{"model": "contrastive image-text model", "dataset": "rendered made-up planets", "train_examples": 97500, "image_size": 48, "crop_scale_min": 0.8, "horizontal_flip": true, "translate": 0.06, "tokenizer": "word", "vocab_size": 28, "loss": "softmax", "embed_dim": 384, "encoder_arch": "fnet", "encoder_norm": "layernorm", "encoder_norm_position": "sandwich", "encoder_activation": "swiglu", "encoder_mlp_ratio": 2.67, "encoder_parallel_block": false, "encoder_inner_norm": false, "encoder_drop_path": 0.05, "encoder_patch_size": [6, 6], "encoder_layers": 8, "encoder_width": 384, "encoder_positions": "sincos", "text_encoder_causal": false, "text_encoder_width": 192, "text_encoder_layers": 8, "text_encoder_norm": "layernorm_no_bias", "text_encoder_norm_position": "pre", "text_encoder_activation": "gelu", "text_encoder_mlp_ratio": 2, "text_encoder_head_dim": 32, "text_encoder_fused_qkv": true, "text_encoder_bias": "all", "text_encoder_qk_norm": false, "text_encoder_parallel_block": false, "text_encoder_inner_norm": false, "text_encoder_drop_path": 0.05, "text_encoder_positions": "learned", "init": "trunc_normal_002", "residual_init": "none", "optimizer": "muon", "muon_scale": "original", "lr": 0.019, "momentum": 0.98, "nesterov": true, "orthogonalizer": "newton_schulz_5", "adamw_lr_other_params": 0.0012, "grad_clip": 1.0, "l1_shrink": 0.003, "steps": 4700, "batch_size": 128, "epochs": 6.2, "lr_schedule": "wsd", "decay_fraction": 0.3, "final_lr_fraction": 0.1, "warmup_steps": 230, "weight_decay": 0.04, "adamw_weight_decay_other_params": 0}
Rows from block 4 of the image encoder of a small contrastive image-text model, named by matrix and row number. Rows with one number belong to one neuron. Each number is 128 + 24 x the weight over its row's rms, rounded and kept within 0 to 255. All counts start at 0.
After each neuron's rows are labels from the 100 images, of 14976, where the neuron reaches its largest size: "peak on" is the class under the peak. Only what is clearly more common there than usual is listed. The data: rendered made-up planets. In brackets: how many of the 100, against the usual share in percent.
# gate: MLP gate (encoder.blocks.4.mlp.gate.weight, 1024x384), inputs 231-307
# fc1: MLP up (encoder.blocks.4.mlp.fc1.weight, 1024x384), inputs 231-307
# fc2: MLP down (encoder.blocks.4.mlp.fc2.weight, 384x1024, transposed), outputs 231-307

gate.126 [133 145 155 115 128 181 136 156 121 110  98 131 119 184 131 106 144 130 158 125 146 124 130 130  82  94 101 137 169 110 149 136 148 134 151  94  98 108  87  87 127 122 141 118 119 120 163 133  81 145 122 142  82 120 138  38 122 151 121 148 127 134 142 120  99 127 143 124 101 161 118  90 173 146 137 102 160]
fc1.126 [137 139 151 128 180 129 125 127 149 139 147  96 126 137 122 131 121 125 129 131  66 102 182 129 133 139 143  81 122 153 120 159 130 135 128 117 112 115 155  75 148 159 134  81 162 133 131 131 152 147 162 106 143 127 148 139 125 109 114  74 138 136 189 147 116 142 114 159 136 142 145 106 130 128 168 138 127]
fc2.126 [112 120 122  91 106 159 156 123  91 122 127 102 146 133 120 130 126 116 107 128 127 108 123 124 106 120 102 163 127 152 134 124 129 152 127 141 167  82 124 141 103 125  87 119 122 101 114  84 192 130 160 112  93  74 143 103 126  74 162 134 155 128 148 150 110 123 147 133 129 140 135 157 142 135 139  85 114]
peak on: planet (100 vs 24)

gate.154 [167 121 125 131 111 106 110  93 111 120 110 116 116 106 133 130 122 127 113 122 134 127  98 120 129 147  73 132 150  99 122 120  98 108  98 106 128 160 118 135  92 112 138 145 128 119 173 143 126 131 147  81  96 177 162  92 102 118 119 134 161 108  78 144 128 123 200 132 101  77 153 136 166 149 149 106 121]
fc1.154 [186 146 135 115 113 108  90 118 124 144 140  71 142 141 181 118 124 104 136 151 140 121 113  86 121  93 111 163 133 120 153  72 107 149 171 152 110 128 131 159  87 127 104 129  99 117 127  89 111 127 151 124 131 144 157 144 161  73 126 115 139 105 126 106 127 119 105 138 112  98 160 172 138  85 121 173 124]
fc2.154 [123 155 184 125 100 138  94  93 117 122 134 110 145 123 127 104 116  83 128  81 101 131 129 126 125 141 150 117 124 128 169 122 139  94 130 111 125 149 132 125 111 121 142 144 128  96  52  73 168 138 134 136 112 135 127 131 128 137 125 102 143  63 125 151 123 128 117 133 197 134 103 127 138 144 128 125 115]
peak on: ring (37 vs 3.1)

gate.678 [ 61  91 127 128 150 128 109  74 122 127 136 128  93 115 119 130 119 182 142  90 126 145 115 130 173 121 126 159 120 119 138 129 147 117 110 133 125 108 123 158 115  88 110 172 126 167 167 123  99 135 122 161 133 116 142 112 143 116 107 163 115 127 125 128 202 155 127 119 101 122 179 104 127 126 129  98 181]
fc1.678 [129 149 149 159  86  80 113 115 139 120 151 103 145 119 100 135 158 129 143 118 100 119  83 105 137 137  86 152 117  68 166 146 158  79 131 128 119 139 173 111 127 126 134 135  85 127  99 105 147 105 156 114 109 130 133 149 124 124 126 122  78 122 125 127 128 132 112 131 123 149 128 128 132 153 113 193 132]
fc2.678 [121 101 127 108  77 118 182 120 107  76 164 121 182  96 122 155 122 126 129 127 148 141 137 141 126 125 182 141 138 151 159  90 127 138 109 135 154 177 111 163 158 131 111 121 127 153 128 107 127 125 138 129 129 131 177 179 139 133 166 130 146 130 130 160 122 126 165  94 117 136  97 191 139 123 155 125 132]
peak on: moon (26 vs 0.1)

gate.182 [139 173  96 118 192 122 123 122 127 118 125 129 128 123 152 108 135 117 129 131  99 128 117 146 103  95 139 127 136  79 143 131 123 124 119 117 167 107 104 115 144 135 104 122 194 121 139 143 122  89 112 161 128 141 129 162 129 121  93 138  89 119  92 151 128  80 142 134  84 124 106 136 136 132 157 117 149]
fc1.182 [165 145 122 133 118 130 151 133 129 145 109 157 155 133 160 183  98 166 111 118 114  81 125 125 123 137 132 136 117 150 169 106  81 104 146  88 135 112 140 118 138 114 110 122 197 136 118 134 150 113 135 164 130  90 114 106 147 146 113 157 116 119 100 165 136 123 103  80 114 124 108 115  98 134 147 123 130]
fc2.182 [140 137  88  87 192 125 114  97 126 160  78 108 144 117 121 117 119 136 108 125 207 132 113 135 119 157 131 122 140 128 163 114 107  76 121 125 117 135 126 141  92 103 123 109 119 127 143 100 132  87 148 139 181 141 183 163 129 166 161 110 115 174  64 131 165 133 115 133 160 127  85 131 130 140 116 106 114]
peak on: ring (26 vs 3.1)

gate.43 [101 128 163 128 128 119 212 145 144 135 128 128 128 128 128 116 128 128 137 128 129 128 128 128 128 128 130 102 112  97 128 148 128 135 123 141 128 118 128 115  16 128 128 140 143  80 128 133 145 127 128 128 251 156 128 128 128 101 128 128  99 128 156 128 128 128  72 128 128 128 228 128 108 128 128 128 129]
fc1.43 [ 94 163  94 128 127 172 128 121 128 106 110 128 128 128  65 170  63  81 134 128 156 188  98 111 128 128 128 164 161 111  95 140 128 192 128 149 134 128 132 102 119 128 128  98 121 133 128 128 120 128 135 137 132 127 128 128 128 128 116 128 106 128 128 128 150 179 168 152 127 128 128 128  94 157 128 128 128]
fc2.43 [144 120 128 207 128 128 128 128 128 128 127 128 128 128 164 128 128 128 151 128  73  66 128 146 128 108 128  39 128 128 128 128 128 128 128 128 128  66 128 128 125 128 128 128 113 128 128 123 128 254 128 128 128 128 154 128 128 128 128 128 128 128 128 128 138 128 128 123 128 123 128 128  88 128 101 128 128]
peak on: ring (75 vs 3.1)

gate.357 [107 103 118 115 161  87 103 130 165 130 110  88 131 122 106 120 126 193 177 108 134 113 130 145 131 116 119 122 141 128 154 128 134 146 109 113 137  73 190 150 100 174 117 119 122 133  60 139 134 141 169 111 120 115 111 118 116 110 120 126 121 168 143 131 124 124 153 115  88  97 114 110 160 111 128 128 162]
fc1.357 [165  86 179  80 125 137 121 122 122 109 139 129 131 136 125 119 133 182 125 135 145 110 164 138  54  98  88 112 113 108 133  84 121 146 117 157 124 117  85 118 144 143 131 117 153  88 144 154 128 111 134  87 195 110  94 117 137 115 186 105 100 181 117  73 153 101 154 122 128 148 204 109 132 125 132  78 101]
fc2.357 [108 175 116 152 159 203 140  81 107 148  83 115 128 159 132 147 144 103 163 142 131 128 106 101 116 136 143 134 117 138 125 124 114 110 120  74 101 129 135  99 108  99 128 106 128 119 145 131 100 113 141 173 126 165 132 135 127 134 147 128  95 122 104 120 162 143 112 114 140 105 123 107 135 122 129 131 164]
peak on: planet (63 vs 24)

gate.395 [114 163 150 119  82 165 111 109 106 111 112 103  96 140 102 100 137 124 123 142 169 121 131 133 148 150 169 157 155 110 118 121 146 204 126 160 111  79 113 130 131 124  86 120 160 101 140 143 161 163  97  87 132 107 124 152 134 111 131 127 141 121 165 148 122 157 160 156 122  99 106 133 159 118 142 118  86]
fc1.395 [143  82 139 127 132 113 183 102 128 108 158 116 135 133 106 153  98 114 119 105 133 138 103 128 161 132 172 113 144 119 163 103 112 108 101 127 129 131  99 136 141  98 125 142 107 109 153 143 130 120 164 126 154 137 122 128 136 138 127 112 120  98 139 111 121 121 167 103 151 132 151 178 138 107 146 135 120]
fc2.395 [163  84 128 100 144 148 104  98 155 119 102 155 102 126 118 102 119 152 112 117 138 121  73 121 143 136 113 134 118 105 131 153 115  82 163 106 183 136 109 140 129 149 115  83 160 144  68 140  96 108 103 142 111 140 155 135 115 143  85 121 144 190 126 151 108  99 148 131 104 151 104 129 122 136  89 105 141]
peak on: planet (100 vs 24)

gate.434 [151 122 143  88 162 134 111 180 147 125 133 140 136 146 100 139 137 148 138  84 205 125 109 141 133 134 152 107 169 119 137  61 138 126 117 101 156 133 165  98 145 109 138  94 144 124 163 121 138  97 112 152 147 109 126 151 122 138 156 100 182 133 128 153 147 127 113  97  95 132 126 138 145 115 128 118 143]
fc1.434 [ 55 159 150 123 102  98 124 111 180 138 130 121 112 140 155 135 124 119 109 167  93 101 120 154 140 118  91 148 111 136  95 168 164 132 148 128 136 157  78 145 137 121  88 100 126 156 128 120 120 137 111 131 116 148 140 137  87 124 129 137  83 102 134 135  97 105  94 127 145 150 153 133  62 130 140 155 130]
fc2.434 [131 128 131 145 164 120 147 103 127  98  78 155 117 196 141 136 105 106 128 143 118 124 127  57 106 100 152 169 142 111 129 117 150 135 143 143 118 122 128 128 122  99 114 107  81 120 149 134 183 150 117 129 168 114 113 135 198 170 135 121 126  93 126 129 161 133 141 109 175 116 155  88 125 125 141 102 132]
peak on: planet (64 vs 24)

gate.418 [136 102 110  89 139 123 193 129 113 131 143 148 101 124  83 107 128 127 123 162 120 119 146 153  98 143 144 110 101 136 186 129 129 124 182 174  93 145 150  97  93 107 120 148 116 129 191  73 115 118 128  78  66 140  93 145 137 108 170 121 138 135 133  86 117 134  97 127 121 160 134 124 119 110 141  96 126]
fc1.418 [163 102 150  82 164 122 119 112 170 119 126 135 149 127 131 136 121 128 159 109 172 128  97 130 144  97 120 108 107 110 123  98 158 116  92 128  93 159 113 133 124 137  58  70 128 124 107 127  67 111 129 109 109  88 124 143  93 151 143 140 163 130 115 108 123 114 126 136 128 112  95 143 133  87 158  94 128]
fc2.418 [ 84 142 135 135 139 130 138 114  78 106 157  98 121 148 143 117 110 119 122 108  82 133 128 131 154 121 127 117 129 128 110 112 110 125 144 124 146 120 101 155 184 154 140 147 136 124 129 105 167 121 135 133 117 129 121 142 126 151 151 116 109 155 127 114 165 128 127 148 127 115 164 160 187 118 155 183 105]
peak on: ring (66 vs 3.1)

gate.741 [119 132 137 125 112 108  94 102 146 131 118  86  61 127 110 168 118 110 156 179 148 125 185  77 124 163 103 129 127 126 160 151 137 170 123 173 103 134 132 107 156 135 121  95 158 126  72 108 168 123 142  91 125  98  98  87 133 147 132 138 139 147 154 127 110 137  74 106 110 135 119 126 139 128 102 180 123]
fc1.741 [ 98 105 145 123 113 132 130 160 153 119 129  94 159 155 112 149 115 108 124 152 119 112  86 120 127 108 140 118 108 145 179 139 108 118 126 124 124 107 134 125 138 129 122 140 133  96 140 140 179 121 144  96 119 126 108 142 133 128 123  84 172 172 159 125 127 165  98 139 129 123 125 142 111 125 143 143 147]
fc2.741 [ 89 154 126 150 162  98 152 127 120  92 152 108 123 114  98 132 124 124  82 142 114  79 151 111  89 124 122 123 128 120 188 204 160  97 128  77 141  88 128 145 134 137 155  82 131 128 147 126 131  79  92  87 166  95 123 167 169 146  86 142 163 135 128 126  84 121 107 144 119 139  98 164 139 132 132 119 153]
peak on: planet (97 vs 24)

gate.643 [118 104  84 155 138 155 167 147 119 123 128 122 113 101 126 114 126 137 112  93 120  84  93 151 127 140 130 127 107 138 111 107 116 137 129 123 158 109 127 139  90  88 135 140 143 135 115 107 145 139 131 116 147 141 135 133 145 177 113 103 118 103  90 151 105 110  93 145 148  99  84 107 126 105 101 116 148]
fc1.643 [149 180 125 149  80 150  62  89 129 127 125 130 127  75 136 114 119 172 136 151 128 142 121 115  79 127 127 113 103 111 156 130 124 116 102 135 132 127 139 126 171 183 120 135 162 179 145 136  77 159 126 193  91  97 119 119  95 142  95 160 122 142 156  87  93 153 137 149 150 133 139 137 153 127 110  75 127]
fc2.643 [129 115 120 111 128 126  80 110 157  73 107 129 129 121 143 134 126 162 116 128 132 139 147 105 122 122 125 124 127 135 120 123 117 115 154 116 126 129 137 114 121 137  96 125 136 122 146 117  97  91 122 161 101 109 135 126 121  99 182 126  98 149 129  80 119 113 125 119 102 129 138 128 130 161 152  98 207]
peak on: ring (92 vs 3.1)